Weights of a small image super-resolution model.
Model: 32-pixel images, norm groupnorm, activation elu.
Training: adamw at rate 0.0039, 6200 steps, batches of 128.
Data: trained on gratings and oriented noise at many angles and scales, 197500 training examples.
Rows from block 3 of a small image super-resolution model, named by matrix and row number. Rows with one number belong to one channel. Each number is 128 + 24 x the weight over its row's rms, rounded and kept within 0 to 255. All counts start at 0. After the name is the row's rms in percent of the matrix's.
Before each channel's rows are labels from the 100 images, of 14976, where the channel reaches its highest value: "responds to" is what is common among them; "colour at peak" is the nearest of a few named colours to the mean colour under the peak. Only what is clearly more common there than usual is listed. The data: gratings and oriented noise at many angles and scales.
# convs0: first 3x3 conv (model.mid.1.convs.0.weight, 144x144x3x3, standardized in use, each kernel summed), inputs 0-143
# convs1: second 3x3 conv (model.mid.1.convs.1.weight, 144x144x3x3, standardized in use, transposed, each kernel summed), outputs 0-143

responds to: windowed patch; stripes at 165 degrees
colour at peak: brown
convs0.46 092 [134  99 176 153 127 136 135 118 185 101 157 121 122  91 133 131 121 124  99 157 149  99  96  94  88 117 145 105 139 138 157 145 133 119  78  98  90 110 163 111 133 136 117 158 116  96 144 105 128 158 150 146 100 133 149 102 127 135 165 176 144 105 146  94  85 109 143  93 101  85 139 155 166 101 135 136 104 156  99 166 106 154 115 121 143 108 113  89 142 141 124 102 125  83 145 160 129 120 176 114 136 110  89 158 150 149 138 116 113 127 172 126 135 111 136 124 141 128 120 116 149 119 126  99 104  96 171  91 110 140 122 117 120 174  87 108 123 110 120 148 133 133 167 135]
convs1.46 064 [102 117 157 121 134 145 129 157  70 118 120 144 120 135 131 134 131 122 115 169  93 145 165 138 144 149 153 113 116 122  93 134 104 105  88 118 141  76  78 136  85 164 155 130 103 113 121 121 133 138 130 122 141 136 141 127  81 164 134 155 120 144 156 186  92 180  92  86 117 177 121  99 137 100 133 123 125 127 146 114 152 133 134 121 113 148 130 162 145 109 155 171 117 140 122 107 132 100 138 128 106 117 124 132  73 141  77 113 121 102 153 125 167 153 124  90 129 117 186 135 130 126 113 150 118 124 147 151 141  87 144 138 113 122 172 148 153 115  85 143 120 128 124 172]

responds to: very coarse; dashes
colour at peak: white
convs0.22 088 [146 105 140 140 119 108 129 137  92 134  89  92 101 107 143 143 138 131 103  69 105 101 122 120 115  74 140 152 151 206 129 102 115 137 111 104 137 142  86  99 105 121 125 141 122 115 138 133 157 124 140 122 128 169  99 126 154 131 127 138 152 135 135 111 136 178 120 136 107 144 121 121 151 105 157 159 118 146 132 156 125 169  97 161 122 106 172 141 170 136 115 180 151  95 153 190 143 121 125 127 128 127 109 167 136 146 114 120 118 110 159 127 130 112 138 127 117 132  85 105 125 121 131  87 111 121 111 127  87 173  87 131 154 109  81 114 109 138 134 124 137 146 191 152]
convs1.22 079 [138 173 132 177  79 140 156  83 138 133  99 143 106  90 119 116 135  96 151  96 113 118  99 128 180  92 124 114 154 128 170 123  99 105 106  97 119 153 163 156 120 128 140 123 108 146  95 100 115  77 148 114 107 150 142  95 165 106 131 101 142 100 119 119 121 121 117 177  57 137 132 175 118 108 147 145  90 149 147 111 122  94 117 146 111 108  85 108 102 124 171 158 139 120 123 123 110 136 106 128 121 128 126 117 154 140 135 135 127  83 126  77 149 149 136 143 125  94 122  82 106 155 122 149 126 123 124 145 125 136 139 163 133 124 123 143 124 165 101  96 126  96 111 106]

responds to: stripes at 135 degrees
colour at peak: brown
convs0.95 097 [124 113 162  84 143 144 106 105 145 123 134 123 123  77 128 114 121  98 139 131 112 105 124 131 125 110 113  67 120 136 129 114 134 132 117 134 129 114 130 145 130 167 140 128  95 114 141 108 111 125 129 109 102 110 192 160 138 101 144 107 135 130 124  94 101 137 155  80 124 109 162 156 215 122 133 121 137 143 147 123 129 129 127  73 144 141 121 111 136 105 138 112 106 123 164 131 127 162 160 122 107 130 127 133 109 146 116 125 146  94 149 166  88 113 111  67 137 144 103 135 137 133 151 130 125 115  89  88 120 134 150  55 147 153  88  81 122  73 141 145 147 158 147 127]
convs1.95 059 [ 99 118 105 144  96 129 137 123 162  95 109 160 112 197 144 137 129 112 140  98 130 165 111 128 137 118 125 155 169 152 162  73 141  76 151 107  84 154 132 141 117 109  79  95 135 110 124 132  90  86 128 154 172 105 165  88 182 115 137 167 142 101 126 124 156  95 122 115 122 126 155 131 121 102 131 115 116 150 138 103 129 116 137 134 115 130  99 109 114 131 173 137 119 100 103 140 139  94 115 111 157 115 104 149 145  97 153 125 123  94 127 118 170 140 111 118 148 110 121 122 105 150 142 149 115 151 108 115 132 111 133 101 138  96 163 128 163 181 108  77 130 112 110 121]

responds to: very coarse; stripes at 105 degrees
colour at peak: white
convs0.45 093 [118  81 103 146  97  95 109 102  92 131 129 130 117 149  98 106 108 131 104 107 107 102 104  99 110 109 100 114 113 161 142 128  86 102 106  98 115 126 113 116 121 127 129 150 139 118 119 113  85  79 114  92 150  99 146 162 150 165 144 146 157 146 163 150 140 175 154 175 119 160 126 154 132 128 147 149 105 108  85 172  85 146 164 155 103 150 133 141 133 148 160 171 163 131 166 137 151 150 152 121 109 127  75 123 173 112 157 113 109 136 100 123 163 163 149 131  73 121 122 140 119 135 101 109 126 108 118 118  90 114  85 107 122 124 113 130 127 137 114 119 137 127 157 131]
convs1.45 106 [151 169 116 165  85 111 118  98 167 116 106 129 113 121 118 138 145 127 162  68 150 114 161 136 158 101 135 157 135 126 148 124 129 138 131  94 121 168 167 133 146  87  75  81 150 133 116 105 122  95 146 144 106 131 187  83 176  81 128  94 165  87  87  94 150  88 129 150 103 108 122 142 119 132 127 128 103 179 128 135 123 112 113 123 102  88 117 109 115 118 136 120 153 137 126 103 138 147 122 131 114 128 127 120 163 112 168 140 113 159 126 117 111 112 142 196 121 122  95 127 132 119 135 137 139 146  93 125 145 150 134 166 130 133 114 144 125 132 128  90 140 105 121 104]

responds to: square grating; stripes at 150 degrees
colour at peak: brown
convs0.83 106 [118 108 156 101 128 130 120 116 160  92 113 131 137  98 127 132 106 114 129 123  93  77 104 113 126  94 145  91 119 112 165 102 132 128 117 110 129 120 153 127 134 122 155 134 119 102 151 110 106 123 168 106 132  98 218 135 152 111 162 112 126 136 132  81 131 145 144  83 126 110 193 172 208  72 140 162 115 173 136 139 109 145 128 126 124 148 121 121 131 104 141 111  82 116 151 129 116 153 146 141 101 146 138 129 137 109  98 113 155 116 131 159 108 106 158  93 123 135 129 132 146 140 120  98 123 112 145  77 101 137 131 100 144 143 102  95 148 109 128 156 114 136 134 139]
convs1.83 056 [149 130 139 148 119 138 119 121 116 126  83 100 141 139 140 113 122  91 143 130 111 108 160 112 137 142 127 161 117 129 124 179  96 114 143 169 105 155 180 122 136 146 110  89 150 116 149 154 124 148 144 132 147 140 110 103 157  89 102 114 150 111 131  60 135  98 130 102 129 124 155 101 141 109 125 114 120 111 146  94 123 129 111 136 150 137 128  91 146  81 125 105 151 133 115  91 147 116 146 132 128 138 142 126  61 128 103 107 157 148 163  92 219 153 114 102 134 123 155 100 128 107 114 119 144 122 114 113 121 144  95 118  94 107 169 131 127 187 109 151 119 130 125 181]

responds to: very coarse; dashes
colour at peak: pink
convs0.28 073 [143 110 117 141 118 103  89 134 126 158 161 162 103  93 111 127 130 163 101 127 154 128 135 133 148 122 141 132 128 164 141 111 144 110 126  97 140 111 145 134 145 144 120 104  93 129 137 116 153 137 166 127 128 165 105 125 125 130 150 145 136 142 137 110 121 134 140  75 126 107 145 141 191 129 134 134 123 163  90 143  53 151 119 132  91 168 115 122 122 121  97 139 144 123 125 131 130 187 118  76 181 130  99 144  96 182 135 180  94 161 132  97 120 150 117 162 123  87 107 127 111 132  99 114 150 138 121 130  79 147  98 132 176 121  98 116 133 108 129 133 101 166 158 147]
convs1.28 081 [136 146  93 186 112 131 167 107 149 128 120 135 107  85 100 123 157 140 141 115 125 139 102 130 194 113 149 126 136 128 147  65 103 116  87  95 141  94  98 145 102 127 135 167  93 151 102  95 139  99 136 126 115 144 104 138 151 138 129  93 129 111 142 140 157 162 128 177  79 140 104 162 123  96 136 158 114 131 138 101 116 106 138 146 120 115 105 145 119  97 155 168 119 110 136 122  81 122 112 144 111 124 125 167 143 112 137 111 119  66 135  80 109 157 120 142 129 116 101 114 111 150 134 156  97 121 145 172 111 139 147 153 144 122 104 117 172 124  90 127 101 121 119  98]

responds to: stripes at 90 degrees; stripes at 105 degrees
colour at peak: brown
convs0.113 072 [131 107 149 134  87  97 141  79 162 128 124 130 117 107  87 126  63 136  89 141  89 134 122 125 146  88 157 144  88 132 149 156 122 123 130  92 103 125 107 103 135 107 129 149 114 122 133 149 103 130 141 108 146 137  98 124 157 167 145 145 154 160 157 129  99 158 178 136 100 162 123 171 132 127 120 129  98 140  97 171 111  88 133 121 111 133  81 130 122 145 147 183 103 122 107 127 159 132 148 117 140  95  80 172 164 169 122 164  79 122 139 112 131 146 132 116 130 109  97 135 138 122 101 102 131 118 109  94 109 162  77 104 118 145 107 126 149 117 147 124 129 127 145 139]
convs1.113 049 [133 128 143 132 120 112 112 136  91 112  98 141 125  86 137 101 164 132 144 157 113  67 161 102 138 128  89 122  94  92 148 189 113 129 118 134 151 124 114 120  99 146 132  82 121 122  92 123 131 125 115 154  96 154  94 134 126  94 122 117 141 133 131  86 119 151 126 133  78 141 145 143 148 142 146 144  87 160 145 119 132 152 121 155 126 110 130 114 192  91 112 141 142 120 157 100  95 153 119 138 142  90 130  86 125 138 110 136 126 145 153 123 143 150 111 187 118 134 111 113 136  99 124 135 156 133 110 163 132 130 127 173 108 180  94 154 131 120  57  92 142 102 119 128]

responds to: square grating; stripes at 165 degrees
colour at peak: white; pink
convs0.4 070 [134 104 143 146  81 115 118 102 104 128 198 112 124  99 137 129 108 135  90 116 139 131 115 114  84  89 140 127 122 179 115 151 119 100 126 114 111 108 114 122 117 144 103 160 134 112 125 118 102 122 106 111 122  92 139 138 134 156 141 168 139 147 154 114 138 163 177 144 139 128 156 158 142  91  99 123 141 129  82 169 140 167 140 142 134 140 113  93 123 196  80 145 117 113 118 124 170 124 151 122 168  97  81 144 148 129 116 161 104 103 136 183 118  90 117  91 120 120 115 123 116 141 125 112 136  84 138 149 125 108 100 122 132 109 108 112  92 111 133 135 121 147 187 129]
convs1.4 074 [126 185 121 190 101 125 119  80 152 119 117 124 117 129  94 116 136 125 137  88 158 114 149 131 195  87 145 119 155 135 102 133 116 125 102 113 108 150 151 144 126 108 119 116 121 132 122 128 120  76 152 127 134 130 156 103 190 116 116  86 151 101 121 115 150  99  97 187  71 115  90 147 133 148 146 163 107 126 132 127  97  91  99  93  96  95 143 121  91 106 154 109 124 131 137  97 121 150 133 136 146 145 124 130 153 133 157 153 127 110 114  90 132 117 139 164 105 107  70 116 100 131 103 130 136 122 116 143 123 138 134 166 126 138 101 126 152 125 104 114 139  95 129  98]

responds to: very coarse; dashes
colour at peak: white; pink
convs0.101 070 [121  98 113 127 108  97 141 115  79 137 144 107 129 136 128 116 112  97  68 149 106 139 129 131 119 122 115  99 107 175 148 124 118 115 123 100 132 140 114  75 113 155 117 145 128 145 105 109 105 117 121  92 156 108  93 162 145 176 118 156 166 157 165 123 115 163 140 138 121 154 140 145 157 132 166 160  79 153 124 148  69 138 136 118 116 154 137 127 125 168 101 184 151  98 154 126 151 138 154 120 148 119 132 147 136 132 106 120 104 113 135 137 117 146 144 154 136 120 113 109 122 120  81 108 118 157  63  89 101 149 118  79 144  99  83 145 112 152 126 124 124 103 154 161]
convs1.101 104 [134 164 102 155  94 116 133 107 162 131 115 107 124  83 109 133 130 117 159  88 129 113 133 117 163 129 113 166 143 106 147 144  98 145 145 131 138 180 162 125 145 113 125 131 138 149 123 101 144 108 138 116  87 138 112  99 168  65 114  69 161 113  92  67 144 103 152 185  85 126 148 189 125 148 113 143 114 131 148 100 126  94 136 120 144  93 109 106 118 122 130 132 177 128 129 107 116 145 111 133 134 146 153 121 153 133 123 126 145 108 103  71 109 145 133 155 130 120 108  91 123 151 138 133 142 137 124 108 100 150 111 156 152 154  89 107 135 155 130 124 110  89 123  96]

responds to: filtered noise
colour at peak: brown
convs0.58 085 [148 107 147 158 144 145 125  84 149 155 174 135 129 114 135 130 119 130  63 135 135 105 113  96 117 109 121 120 130  84 143 141 146 119 118  73 118 150 142 105 125 152 129 122  83 110 144 109 149 111 114 155 124 152  91 144 109 135 123 173 139 138 165 124  97 148 163 134 118 123 133 129 130 135 110 102 119 117  81 162 104 137 149 132 120 142 114 129 113 135 150 116 134 129 116 113 121 138 124 110 148  97  46 125 159 171 158 139  60 155 156  98 144 158 110 167 144  91 154 140 128 177  72 107 141  83 137 118 109 102  89 159 145 133 157 126 144 124 135 137 126 146 117 142]
convs1.58 092 [117 146 145  82 134 138 113  98  87 171 174 123 105 129 159 117 121 135 126 144 110 124 139 147 112 113 141 113 117  83 109 168 128 101 121 154 137 152  97 115 134 130 161 129  88 131 136 104 153 131  93 100 117 129  93 124  97 120 120 110 117 131  97 145  84 121 139 118 106 161 153 142 121 140 106 118 157  98 157  83 166 109 151 127 151 144 146 135 141 152 145 164 128 135 136 116 113 120 115 134 175 138 165 134  54 156  93 138 168 118  95 111 120 180  93  92 168 132 137 116 141 148 144 162 105 168 161 149 110 144 106  86 166 165 124 133 131 136 118 150 100 128 163 136]